{
  "model": "image classifier",
  "dataset": "histories of elementary cellular automata, time running down",
  "train_examples": 147500,
  "image_size": 40,
  "crop_scale_min": 1,
  "horizontal_flip": false,
  "translate": 0.06,
  "targets": ["rule"],
  "num_classes": 256,
  "arch": "preact_resnet",
  "norm": "groupnorm",
  "activation": "relu",
  "weight_standardization": true,
  "depths": [4, 4, 4, 4],
  "kernel_size": 3,
  "stem": "deep",
  "avg_pool_shortcut": false,
  "widths": [48, 64, 96, 160],
  "label_smoothing": 0.1,
  "loss": "cross_entropy",
  "init": "torch_default",
  "residual_init": "none",
  "optimizer": "soap",
  "beta2": 0.99,
  "lr": 0.0032,
  "beta1": 0.95,
  "shampoo_beta": 0.99,
  "eps": 1e-08,
  "precondition_frequency": 16,
  "max_precond_dim": 512,
  "merge_dims": true,
  "one_sided": false,
  "adamw_lr_other_params": 0.0015,
  "grad_clip": 5.0,
  "ema_decay": 0.99,
  "steps": 15300,
  "batch_size": 64,
  "epochs": 6.6,
  "lr_schedule": "cosine",
  "final_lr_fraction": 0.01,
  "warmup_steps": 300,
  "weight_decay": 0.03,
  "adamw_weight_decay_other_params": 0
}
Rows from block 2 of a small image classifier, named by matrix and row number. Rows with one number belong to one channel. Each number is 50 + 10 x the weight over its row's rms, rounded and kept within 0 to 99. All counts start at 0.
Before each channel's rows are labels from the 100 images, of 14976, where the channel reaches its highest value: "patch colour" is the nearest of a few named colours to the mean colour under the peak. Only what is clearly more common there than usual is listed. The data: histories of elementary cellular automata, time running down.
# convs0: first 3x3 conv (model.blocks.2.convs.0.weight, 48x48x3x3, standardized in use, each kernel summed), inputs 0-47
# convs1: second 3x3 conv (model.blocks.2.convs.1.weight, 48x48x3x3, standardized in use, transposed, each kernel summed), outputs 0-47

patch colour: white
convs0.15:51 60 36 63 38 52 43 57 58 70 44 53 29 45 38 48 70 58 57 54 38 40 57 50 45 48 36 44 67 53 41 46 39 42 31 59 43 58 32 68 49 50 48 51 44 58 44 55
convs1.15:44 57 61 54 45 59 53 58 28 46 50 53 32 43 47 63 63 44 42 42 37 47 63 73 49 50 27 47 54 52 34 57 39 43 48 46 71 52 47 52 55 65 57 60 53 55 38 43

patch colour: grey
convs0.42:56 45 41 62 52 46 43 32 49 34 53 60 27 51 45 52 42 63 48 50 50 45 49 38 50 50 43 62 45 47 63 46 45 46 45 48 49 27 61 54 66 47 33 42 58 41 36 24
convs1.42:46 58 53 60 39 53 38 43 37 28 66 49 52 40 44 39 55 64 49 54 40 43 47 54 58 55 32 51 38 69 52 60 47 51 40 53 63 46 71 47 53 56 67 39 57 48 46 29

patch colour: white
convs0.25:21 56 52 45 45 43 49 31 47 52 57 43 53 47 59 50 66 50 60 67 36 48 53 47 51 51 48 47 51 31 64 59 33 43 64 66 48 71 67 49 56 65 54 51 49 50 42 53
convs1.25:42 57 41 46 67 43 46 37 27 46 40 62 59 55 48 43 48 33 62 62 48 36 44 46 65 41 48 43 57 52 59 61 51 29 36 36 65 56 34 46 53 53 41 45 60 59 48 56

patch colour: black
convs0.11:55 43 47 54 45 71 43 39 40 59 39 32 33 55 44 58 45 57 34 44 29 43 60 45 45 49 56 56 47 42 39 53 49 55 38 59 55 41 39 56 41 41 32 65 36 40 33 50
convs1.11:41 36 37 51 54 56 43 55 52 43 41 40 23 43 65 47 67 53 35 36 53 46 57 60 36 36 50 45 48 32 50 33 48 37 48 42 51 53 43 53 45 50 39 44 57 33 41 60

patch colour: black
convs0.23:54 63 45 62 57 47 61 49 67 70 54 55 47 50 56 64 55 30 74 52 57 57 69 49 47 48 44 47 36 58 40 72 54 48 43 38 52 40 41 47 52 43 51 43 52 45 69 46
convs1.23:63 61 61 58 57 45 46 55 59 62 65 57 53 42 45 51 45 54 47 45 58 30 57 43 55 44 53 43 62 28 56 56 46 18 49 47 53 68 51 58 45 71 43 49 39 47 48 58

patch colour: white
convs0.2:34 52 57 51 35 49 55 41 51 38 50 43 59 45 45 69 47 40 55 59 44 57 37 42 52 27 37 48 36 52 41 50 67 50 23 54 47 33 57 47 51 40 38 59 56 46 61 45
convs1.2:49 49 41 51 45 53 47 44 50 44 35 47 42 41 38 50 35 44 36 46 71 26 45 35 44 62 53 44 33 50 47 47 42 30 45 49 24 65 51 47 43 46 55 61 47 56 56 58

patch colour: white
convs0.37:24 46 57 69 51 52 43 48 60 45 65 61 48 48 36 51 57 36 62 65 60 58 52 59 56 46 57 46 56 46 62 29 61 60 44 51 71 53 58 52 43 53 33 50 37 48 51 45
convs1.37:39 56 72 54 45 58 42 43 35 38 61 53 53 57 43 40 42 25 54 60 45 37 65 53 45 25 35 53 43 34 52 46 52 39 46 46 41 50 44 50 43 44 60 53 47 64 39 55

patch colour: black
convs0.17:39 32 61 64 49 56 48 57 76 45 63 42 36 32 47 37 61 39 40 57 58 55 62 47 45 38 41 49 49 48 30 56 43 45 54 51 42 50 59 41 62 60 60 38 61 48 47 43
convs1.17:51 59 43 45 57 42 47 51 54 62 49 38 74 78 40 48 33 51 52 56 52 51 47 48 59 45 74 52 48 65 69 53 54 67 61 45 47 48 44 51 62 63 60 54 59 38 49 46

patch colour: black
convs0.40:46 52 37 63 51 47 59 51 56 54 51 43 31 53 43 53 51 38 56 38 43 33 56 33 37 45 57 49 34 58 63 47 58 64 47 49 47 59 52 19 57 41 71 42 40 43 53 57
convs1.40:54 50 57 46 62 50 42 56 46 50 43 47 49 54 53 58 49 47 41 77 59 55 52 47 61 45 63 54 43 43 70 65 38 57 58 67 31 46 66 54 40 65 28 36 42 46 48 57

patch colour: black
convs0.6:49 53 52 49 40 43 54 55 46 38 49 58 53 52 66 45 73 42 26 61 40 75 71 49 40 57 54 38 57 54 44 55 44 47 40 50 37 53 38 52 35 51 36 44 60 50 60 44
convs1.6:61 48 45 38 40 38 59 68 40 68 58 42 52 43 59 61 54 36 59 31 54 61 47 59 43 25 35 44 45 46 50 38 48 48 55 43 48 62 44 48 39 37 47 40 37 62 54 43

patch colour: black
convs0.18:57 34 50 40 54 49 51 66 51 47 54 38 31 55 31 63 55 53 54 52 42 33 46 39 59 46 66 34 51 59 49 46 62 58 50 61 46 29 61 54 47 64 63 42 42 37 59 59
convs1.18:49 45 40 48 66 39 49 49 49 51 39 42 53 50 38 39 72 47 46 46 48 70 58 33 56 49 63 39 56 39 40 49 50 51 59 49 67 41 74 50 62 38 47 71 58 53 51 55

patch colour: black
convs0.1:46 49 58 53 49 55 54 61 35 48 52 53 44 69 73 60 48 32 60 61 47 56 57 53 71 61 52 49 44 56 61 67 64 66 68 54 46 49 47 51 60 59 47 58 48 68 55 64
convs1.1:66 52 38 56 55 66 65 52 49 40 55 64 48 26 48 51 52 51 42 55 67 66 51 40 57 56 61 67 46 50 52 49 52 66 68 43 42 43 66 53 57 41 45 50 31 44 49 60

patch colour: black
convs0.3:36 53 53 55 18 37 45 43 40 59 51 65 49 69 42 53 60 47 58 47 37 31 46 46 56 37 48 44 42 49 51 46 50 65 59 37 46 54 40 45 40 47 55 57 32 42 45 60
convs1.3:50 55 50 51 32 43 59 47 33 65 63 51 39 37 37 39 64 55 43 38 51 63 45 67 44 60 58 43 45 35 60 41 61 31 55 47 48 39 52 52 43 50 57 53 30 68 45 53

patch colour: black
convs0.47:75 45 45 50 53 48 64 47 75 42 38 45 48 43 50 45 60 60 59 67 49 47 45 51 68 55 46 55 49 54 74 46 45 40 41 49 40 54 54 35 48 49 53 34 28 42 48 50
convs1.47:45 68 51 61 53 36 63 70 38 54 63 60 41 46 51 60 48 49 59 53 46 53 68 53 47 51 56 60 70 30 45 44 64 40 41 50 53 56 61 62 45 45 65 42 58 49 42 67

patch colour: white
convs0.9:55 48 53 54 41 34 51 48 53 51 36 56 48 41 62 35 54 41 40 63 44 65 40 64 58 60 36 42 50 40 48 34 44 41 47 59 56 44 66 76 58 54 62 51 28 50 56 56
convs1.9:64 39 54 46 51 40 53 51 41 60 76 49 51 49 35 47 55 56 59 42 41 53 49 67 39 44 59 38 35 61 35 39 52 62 59 53 38 37 53 51 39 50 66 28 62 49 43 50

patch colour: white
convs0.7:37 39 62 36 45 51 30 58 44 55 47 46 41 31 62 40 52 53 42 61 35 54 43 44 72 44 48 56 46 59 49 47 37 24 43 51 43 37 40 53 56 48 51 69 50 49 45 43
convs1.7:37 38 28 52 48 51 70 48 44 51 34 44 46 41 52 44 63 49 55 48 33 53 52 46 52 42 49 53 28 59 42 68 52 69 52 45 56 48 59 44 31 50 63 38 58 47 39 39

patch colour: grey
convs0.32:55 61 49 48 57 55 41 42 56 59 54 48 39 62 55 48 39 55 39 38 53 46 57 54 65 68 47 58 66 42 37 44 63 53 64 54 27 42 38 29 39 44 37 48 57 59 35 58
convs1.32:59 32 51 56 49 45 68 59 73 52 45 51 45 59 46 49 47 63 42 56 53 69 41 47 51 39 54 52 69 63 42 47 40 47 56 53 30 57 53 54 40 33 52 61 45 42 69 38

patch colour: black
convs0.20:39 49 34 54 60 62 46 45 56 72 42 31 38 40 39 60 41 30 47 39 50 47 49 48 46 57 36 38 48 57 65 44 60 55 32 53 36 52 57 51 40 53 43 38 38 51 37 56
convs1.20:56 47 46 55 55 67 43 61 51 70 34 52 48 41 45 56 64 41 62 50 57 48 64 48 59 50 51 45 43 57 59 68 56 45 45 44 27 52 66 68 63 69 44 52 53 32 52 55

patch colour: black
convs0.19:55 39 41 32 61 48 43 56 48 42 56 57 53 42 40 58 43 51 54 51 49 71 58 47 40 36 37 26 59 39 45 32 45 72 41 43 46 55 49 54 63 67 42 43 44 64 48 52
convs1.19:58 57 59 36 64 51 57 51 42 59 55 61 64 63 34 48 43 45 51 62 47 39 37 44 52 57 38 43 39 60 51 41 58 59 56 47 52 64 68 58 75 46 69 37 43 57 59 42

patch colour: grey
convs0.10:68 53 42 46 58 52 36 41 61 59 54 53 40 71 41 64 53 53 45 35 43 31 50 51 56 44 49 56 49 50 44 55 48 41 50 57 49 62 42 46 65 49 78 52 44 66 39 32
convs1.10:55 50 55 54 40 45 46 60 47 35 60 31 44 70 53 55 71 58 45 40 43 59 59 47 55 63 53 63 45 55 34 44 51 54 54 53 31 68 40 52 53 51 33 56 32 45 37 38

patch colour: white
convs0.5:52 46 36 40 42 40 43 61 34 40 53 47 51 51 38 67 43 46 50 44 54 57 40 44 52 46 53 37 59 52 77 43 73 49 24 47 51 58 49 42 45 63 49 49 48 32 58 43
convs1.5:43 35 39 33 45 51 52 56 69 36 39 36 50 44 42 60 47 31 49 62 55 48 58 57 58 37 53 59 51 48 51 56 35 45 37 48 42 65 63 37 64 38 56 45 58 64 60 63

patch colour: white
convs0.38:58 36 42 52 64 49 51 43 46 56 56 37 49 46 39 67 47 48 57 39 49 36 59 58 59 49 73 60 54 70 61 56 60 55 38 55 48 55 58 43 57 41 69 43 46 28 56 66
convs1.38:41 49 49 50 54 48 45 57 56 47 34 53 63 52 49 39 53 41 63 62 51 59 61 40 54 46 82 58 34 58 49 58 47 49 40 64 28 50 51 34 61 51 49 56 49 57 57 72

patch colour: black
convs0.16:53 64 55 51 73 31 48 55 41 48 47 56 41 42 45 47 52 39 31 54 61 43 77 37 40 66 43 68 44 43 48 48 44 46 54 57 55 60 47 68 47 53 43 47 43 62 49 57
convs1.16:69 59 58 49 59 46 59 66 32 53 61 64 26 54 38 51 43 51 51 44 37 54 57 50 62 45 47 54 62 40 56 64 46 56 49 56 62 71 56 55 54 40 44 37 45 51 60 69

patch colour: white
convs0.29:48 53 45 57 43 49 42 53 48 40 45 52 65 59 42 47 37 50 59 54 48 59 31 45 59 48 49 36 71 43 49 34 61 37 45 40 48 65 59 72 61 56 52 68 41 45 28 47
convs1.29:49 52 59 42 41 38 43 47 44 41 35 34 44 55 45 48 51 52 56 47 37 45 53 45 46 35 45 44 64 41 35 43 59 35 37 54 35 57 47 47 54 32 63 61 59 71 34 31